A small class-conditioned image diffusion model, trained from scratch: patch size [4, 4].
Rows from block 2 of a small class-conditioned image diffusion model, named by matrix and row number. Rows with one number belong to one neuron. Each number is 200 + 40 x the weight over its row's rms, rounded and kept within 0 to 999. All counts start at 0.
After each neuron's rows are labels from the 100 images, of 14848 (inputs lightly noised), where the neuron reaches its highest value: "peak on" is the class under the peak. Only what is clearly more common there than usual is listed. The data: simulated stained blood smears.
# fc1: MLP up (model.blocks.2.mlp.fc1.weight, 1024x256), inputs 128-255
# fc2: MLP down (model.blocks.2.mlp.fc2.weight, 256x1024, transposed), outputs 128-255

fc1.594,161,223,174,169,246,194,121,115,238,241,276,213,167,205,255,251,227,179,205,144,169,221,243,66,174,179,179,251,255,245,257,187,189,224,165,263,242,141,239,168,220,193,215,194,180,194,217,177,142,122,135,93,136,217,203,169,138,156,153,249,176,243,220,250,225,298,225,120,165,184,196,199,238,224,210,149,221,151,169,130,172,215,215,194,177,203,217,209,272,182,194,185,224,180,226,131,193,202,191,213,182,204,171,192,206,181,271,199,220,184,185,132,215,216,161,182,189,254,241,187,151,236,184,199,237,210,199,222
fc2.594,187,185,187,163,141,217,200,212,217,181,283,146,228,191,152,181,185,195,231,225,244,156,232,187,164,197,179,232,190,165,126,221,152,196,162,215,227,160,163,221,200,177,252,157,191,228,183,188,130,153,249,214,210,261,227,207,224,228,252,231,230,233,191,189,165,253,185,157,206,176,189,216,197,121,154,283,194,285,313,183,210,203,304,221,203,171,251,217,202,154,206,245,183,224,153,262,188,232,215,155,217,117,246,205,174,179,193,276,200,192,192,207,240,308,184,210,138,185,196,184,179,299,185,241,144,219,213,244
peak on: small cell

fc1.729,236,213,226,168,185,219,175,201,166,181,164,229,123,209,241,151,252,98,202,197,238,160,144,179,198,115,237,219,185,239,177,154,219,200,145,158,188,182,227,135,203,238,189,187,270,189,220,146,178,160,149,153,175,213,175,255,261,185,269,202,246,153,217,248,261,190,196,194,208,86,192,180,211,192,201,201,235,210,276,126,152,165,185,233,192,127,138,191,153,150,247,246,227,215,217,167,154,201,244,197,145,187,245,165,204,212,187,226,199,254,210,174,211,219,218,180,144,256,191,234,197,185,184,289,161,175,156,182
fc2.729,147,190,214,189,183,188,220,208,168,174,175,98,190,247,208,234,176,199,251,211,143,222,171,230,216,295,241,192,168,212,187,193,134,168,178,181,203,210,245,151,138,178,157,198,260,242,205,272,207,208,215,177,238,222,282,190,223,203,176,231,289,213,221,184,210,159,247,152,120,171,197,144,263,245,250,195,263,233,160,236,187,175,217,134,179,156,183,196,155,185,273,253,162,170,150,271,195,192,215,178,183,216,137,130,166,124,217,160,230,276,271,153,153,172,170,153,120,189,203,219,233,251,222,173,159,266,147,234
peak on: small cell

fc1.343,244,175,125,166,221,182,246,239,213,227,217,185,231,126,162,159,265,239,166,210,171,176,196,138,156,157,259,126,192,197,194,181,246,168,180,246,233,212,175,224,153,210,197,226,213,233,240,103,168,219,178,152,209,256,229,173,219,179,188,229,171,148,171,215,117,180,248,116,298,121,211,242,210,199,221,259,191,204,171,176,166,164,218,191,283,204,209,234,195,200,220,198,232,216,196,164,194,241,188,201,272,152,180,219,172,198,132,184,198,152,197,229,203,190,186,134,251,205,243,158,234,176,231,176,234,163,141,244
fc2.343,271,227,191,212,192,197,199,207,232,190,213,170,157,250,269,216,127,176,194,182,238,202,240,252,212,223,188,214,202,216,155,242,213,269,192,304,165,144,104,175,235,205,170,229,180,217,266,158,207,222,215,113,152,186,207,154,189,223,178,103,119,231,186,202,191,147,224,205,211,255,220,186,240,215,202,175,247,116,183,202,157,235,148,237,227,190,164,191,141,149,199,138,221,192,178,217,241,292,211,202,253,217,220,264,203,185,206,226,238,263,217,208,166,210,219,250,182,239,133,251,169,252,172,183,189,209,224,162
peak on: small cell

fc1.725,172,158,172,193,262,181,137,61,198,182,223,226,202,224,216,245,147,163,180,158,192,269,161,193,229,203,203,215,248,161,226,192,200,148,239,211,171,179,281,182,221,171,226,220,173,178,208,192,202,181,264,231,233,173,225,186,253,243,221,173,272,190,257,233,210,239,181,202,132,220,151,258,214,203,239,225,289,217,209,168,146,239,208,150,286,149,345,139,133,197,260,226,155,257,193,240,249,177,226,261,161,223,220,260,207,284,209,216,240,219,216,198,178,191,209,201,250,274,254,148,218,253,185,247,226,141,197,202
fc2.725,179,135,222,232,194,278,233,278,203,177,160,189,246,136,198,180,194,172,208,248,232,184,199,274,183,135,190,238,237,161,192,150,191,210,225,215,201,175,196,166,158,154,176,142,177,215,131,295,268,237,160,161,255,177,228,158,148,219,251,143,165,150,145,130,181,159,184,164,198,201,225,240,143,270,99,266,162,207,208,212,165,204,229,200,152,116,181,194,198,205,220,247,147,234,232,139,220,161,195,227,168,186,275,236,142,168,140,136,270,224,212,170,150,217,156,198,208,224,229,226,170,204,240,184,219,127,167,129
peak on: nucleus

fc1.98,256,214,248,136,211,198,191,196,174,195,199,246,189,253,271,185,210,166,177,152,141,103,140,132,218,181,186,239,261,178,232,144,140,240,147,265,155,189,170,244,133,296,243,237,225,143,165,253,215,210,263,221,180,177,262,200,186,231,297,199,211,163,257,287,171,206,242,162,187,199,189,283,216,288,209,196,216,230,197,198,130,166,195,237,184,192,215,259,161,211,169,196,177,184,220,201,236,127,192,284,244,229,269,218,212,231,213,216,205,235,201,185,211,170,177,259,200,219,218,171,251,179,181,183,124,116,214,252
fc2.98,211,219,213,177,165,190,191,225,152,243,165,282,218,195,211,166,197,183,189,184,216,320,200,312,258,183,165,165,239,168,167,101,144,163,181,214,193,88,179,224,234,143,185,267,226,223,185,198,230,290,181,196,170,198,230,182,226,120,201,218,220,217,221,191,143,209,193,166,154,181,221,207,187,198,140,203,213,181,229,219,123,112,223,183,247,175,228,168,144,205,234,131,227,160,205,240,143,205,191,272,195,154,189,195,221,170,152,239,199,144,213,163,183,224,172,240,142,137,199,210,158,157,197,204,196,230,189,184
peak on: nucleus

fc1.442,191,285,239,171,205,198,179,232,151,209,112,243,222,220,245,261,115,253,200,202,251,168,130,167,175,178,134,175,139,201,210,181,157,169,167,234,207,166,201,326,190,173,198,304,317,208,232,74,166,139,191,187,165,243,238,137,152,104,206,177,196,193,226,233,234,176,159,185,241,262,161,206,106,152,196,148,238,154,190,185,183,218,217,111,263,217,200,156,202,228,198,217,184,211,301,197,193,248,242,222,219,236,188,196,233,164,216,181,159,272,202,197,256,165,178,156,170,177,226,142,214,154,219,154,150,211,172,267
fc2.442,238,169,213,173,230,209,183,135,221,192,242,257,215,126,194,160,227,203,161,194,174,180,201,215,179,163,238,177,257,177,183,106,239,266,242,134,188,113,214,229,204,168,220,157,113,170,152,288,234,171,164,208,229,169,185,244,238,202,250,230,185,152,141,201,200,274,186,212,250,156,188,222,219,209,209,274,162,207,241,159,136,210,212,255,154,223,168,114,195,209,115,198,208,155,102,212,171,196,193,223,226,131,250,138,190,209,180,220,220,136,209,199,190,253,192,217,255,218,214,229,194,220,170,236,206,181,122,180
peak on: small cell

fc1.713,224,190,148,190,242,175,215,176,136,85,333,228,203,209,232,226,165,213,285,224,155,233,175,60,222,157,255,200,215,233,170,161,171,183,174,249,211,180,247,245,165,252,162,191,189,178,157,182,180,186,106,161,101,178,158,218,185,167,220,169,224,232,149,242,225,242,126,155,129,178,253,223,180,194,188,187,225,165,166,239,192,126,198,191,161,207,208,254,202,223,188,176,151,263,259,216,198,202,197,229,171,237,190,227,220,197,246,213,192,227,204,191,163,245,172,136,240,255,235,155,176,245,157,207,283,143,191,168
fc2.713,262,214,116,171,241,188,142,187,230,230,182,273,220,186,151,272,268,167,169,217,185,121,258,150,168,137,204,169,251,211,200,210,250,223,164,227,230,179,230,147,154,228,268,125,170,287,153,233,240,159,232,184,165,196,188,160,171,164,219,220,215,245,222,283,228,181,187,193,182,222,171,245,259,213,190,147,205,288,277,205,212,207,233,194,190,200,240,182,252,206,218,227,175,174,190,182,156,212,193,294,195,208,155,179,190,225,263,242,218,185,165,223,200,264,122,211,185,248,237,248,79,221,203,253,169,224,168,239
peak on: small cell

fc1.231,151,192,198,240,205,235,211,119,206,156,181,263,274,237,238,184,219,143,202,117,155,203,185,203,220,252,228,200,179,232,209,151,211,151,174,179,133,125,222,180,260,186,203,195,240,261,93,286,227,252,140,169,200,226,225,349,189,195,129,143,225,148,304,201,252,168,182,239,159,184,179,211,178,153,186,184,291,208,155,180,152,227,215,196,228,297,183,217,219,212,167,190,212,221,207,246,221,127,258,281,183,219,201,262,220,219,243,212,190,158,203,252,216,269,193,218,151,223,247,142,216,241,170,205,233,227,244,224
fc2.231,200,163,205,269,185,161,219,194,181,180,214,174,173,168,170,178,266,245,203,246,239,175,159,248,199,162,205,191,248,157,187,76,219,144,222,240,171,200,237,273,219,167,191,211,213,139,223,242,196,92,234,207,288,176,224,228,150,154,278,200,196,144,164,193,212,158,221,185,295,200,168,148,226,229,233,217,197,198,243,215,235,187,178,291,222,133,251,203,163,234,176,168,245,211,219,218,157,181,144,198,182,155,224,190,158,235,257,209,261,217,198,180,219,209,150,239,243,213,177,174,184,235,197,156,249,129,139,186
peak on: nucleus

fc1.735,144,215,177,177,203,221,145,213,173,186,220,191,187,116,242,170,135,215,265,246,178,228,143,128,202,202,218,207,220,198,238,178,153,241,174,260,202,181,109,217,135,249,257,200,254,193,136,214,172,170,151,197,242,219,299,185,209,151,184,239,208,227,179,275,242,177,145,135,133,271,229,245,120,245,186,229,136,119,197,185,178,158,201,173,191,229,241,215,191,202,134,180,129,228,260,135,233,181,195,223,225,185,209,177,193,258,282,264,137,241,215,197,209,240,194,193,259,139,204,166,255,280,165,172,157,189,167,224
fc2.735,301,214,204,260,182,138,279,232,211,189,220,201,240,228,198,184,284,207,172,207,178,185,217,219,231,191,205,203,207,195,182,140,269,190,178,212,177,246,230,207,193,184,245,182,205,153,283,177,202,204,240,189,196,190,91,191,205,196,252,168,195,191,113,143,139,258,199,270,274,143,163,164,275,259,252,173,253,222,221,284,116,174,214,195,231,235,119,238,203,203,262,203,181,179,112,210,189,202,221,289,185,273,177,234,178,211,120,178,212,175,178,232,152,230,188,246,177,267,186,237,166,180,255,220,226,261,234,188
peak on: nucleus

fc1.744,185,155,142,196,189,201,165,120,179,186,226,206,266,120,235,195,238,212,189,163,169,196,140,161,237,239,284,237,230,191,169,167,241,187,205,145,177,203,213,143,169,226,113,180,223,190,242,224,195,197,218,192,196,216,148,197,140,198,187,247,172,172,196,226,181,199,119,112,177,220,240,170,231,138,177,145,261,192,219,234,188,213,249,223,258,165,174,146,281,211,208,160,230,259,168,92,194,228,231,218,228,208,238,286,213,214,239,195,179,249,203,248,222,162,236,157,223,264,168,218,233,243,169,205,238,171,160,162
fc2.744,138,144,169,202,223,146,152,142,211,231,256,236,291,192,188,172,163,255,165,207,262,200,236,190,225,191,175,206,254,214,255,144,187,209,149,179,219,179,121,228,177,204,220,154,270,211,139,197,155,237,166,240,220,191,165,222,130,173,195,186,213,113,215,194,185,230,205,158,204,223,221,173,199,255,167,187,185,163,211,166,217,167,136,204,225,190,136,250,226,177,242,230,221,193,249,135,117,205,168,212,132,207,231,131,277,166,163,255,187,175,156,275,191,185,161,198,167,174,145,150,235,174,189,196,271,158,209,246
peak on: small cell

fc1.387,212,200,234,166,172,155,249,162,178,155,179,288,178,205,185,195,170,188,187,270,165,209,175,250,202,247,188,261,242,177,258,172,205,231,211,225,101,107,202,212,171,201,209,257,255,285,184,131,221,236,173,189,252,210,285,239,229,239,190,106,181,182,197,246,190,174,165,225,185,160,223,228,185,160,192,177,250,157,178,195,124,152,158,201,195,233,174,255,198,209,152,196,192,187,172,216,251,164,220,374,268,193,227,218,195,260,226,204,233,205,196,200,259,213,203,114,262,221,274,119,201,208,251,217,200,158,196,236
fc2.387,246,195,246,169,133,221,191,161,128,213,181,172,212,219,195,124,157,199,242,318,144,180,172,234,228,208,258,213,221,161,278,149,168,179,219,243,167,214,116,181,184,167,190,174,170,229,181,139,216,174,213,197,244,219,227,217,245,144,225,230,243,262,208,151,206,190,184,224,205,186,211,205,197,203,212,182,203,221,191,237,183,206,149,219,295,164,144,184,169,175,189,215,178,225,285,231,156,202,239,211,225,193,188,144,274,315,189,215,239,190,159,199,271,197,233,291,185,251,177,159,205,248,209,188,191,222,191,167
peak on: nucleus

fc1.659,230,233,175,195,184,243,253,170,140,130,215,199,202,98,259,238,181,215,205,152,240,167,156,169,220,273,218,216,230,248,241,161,249,217,229,168,232,193,238,202,194,192,205,222,148,168,297,177,154,181,174,184,209,188,181,247,199,184,219,182,165,127,225,209,175,293,142,195,135,273,196,236,174,159,188,255,195,236,227,170,127,252,172,194,221,156,187,163,239,218,126,142,212,209,163,137,238,211,236,240,260,184,242,248,192,199,203,217,242,281,254,207,246,222,278,272,163,301,174,138,273,212,140,233,125,199,169,262
fc2.659,145,264,135,206,141,235,213,125,230,231,195,220,157,213,194,217,263,200,187,192,172,133,196,132,266,220,270,160,216,226,141,113,235,193,276,203,213,151,207,214,215,216,231,152,119,210,229,188,224,218,90,255,217,131,154,265,195,148,231,228,223,232,237,247,219,216,222,156,216,199,199,182,222,200,189,186,227,226,257,92,202,169,154,246,216,217,127,178,239,192,275,160,254,201,183,265,299,202,163,232,239,247,192,237,218,184,185,239,201,147,226,172,263,225,188,269,271,244,209,244,236,232,206,185,200,149,204,219
peak on: small cell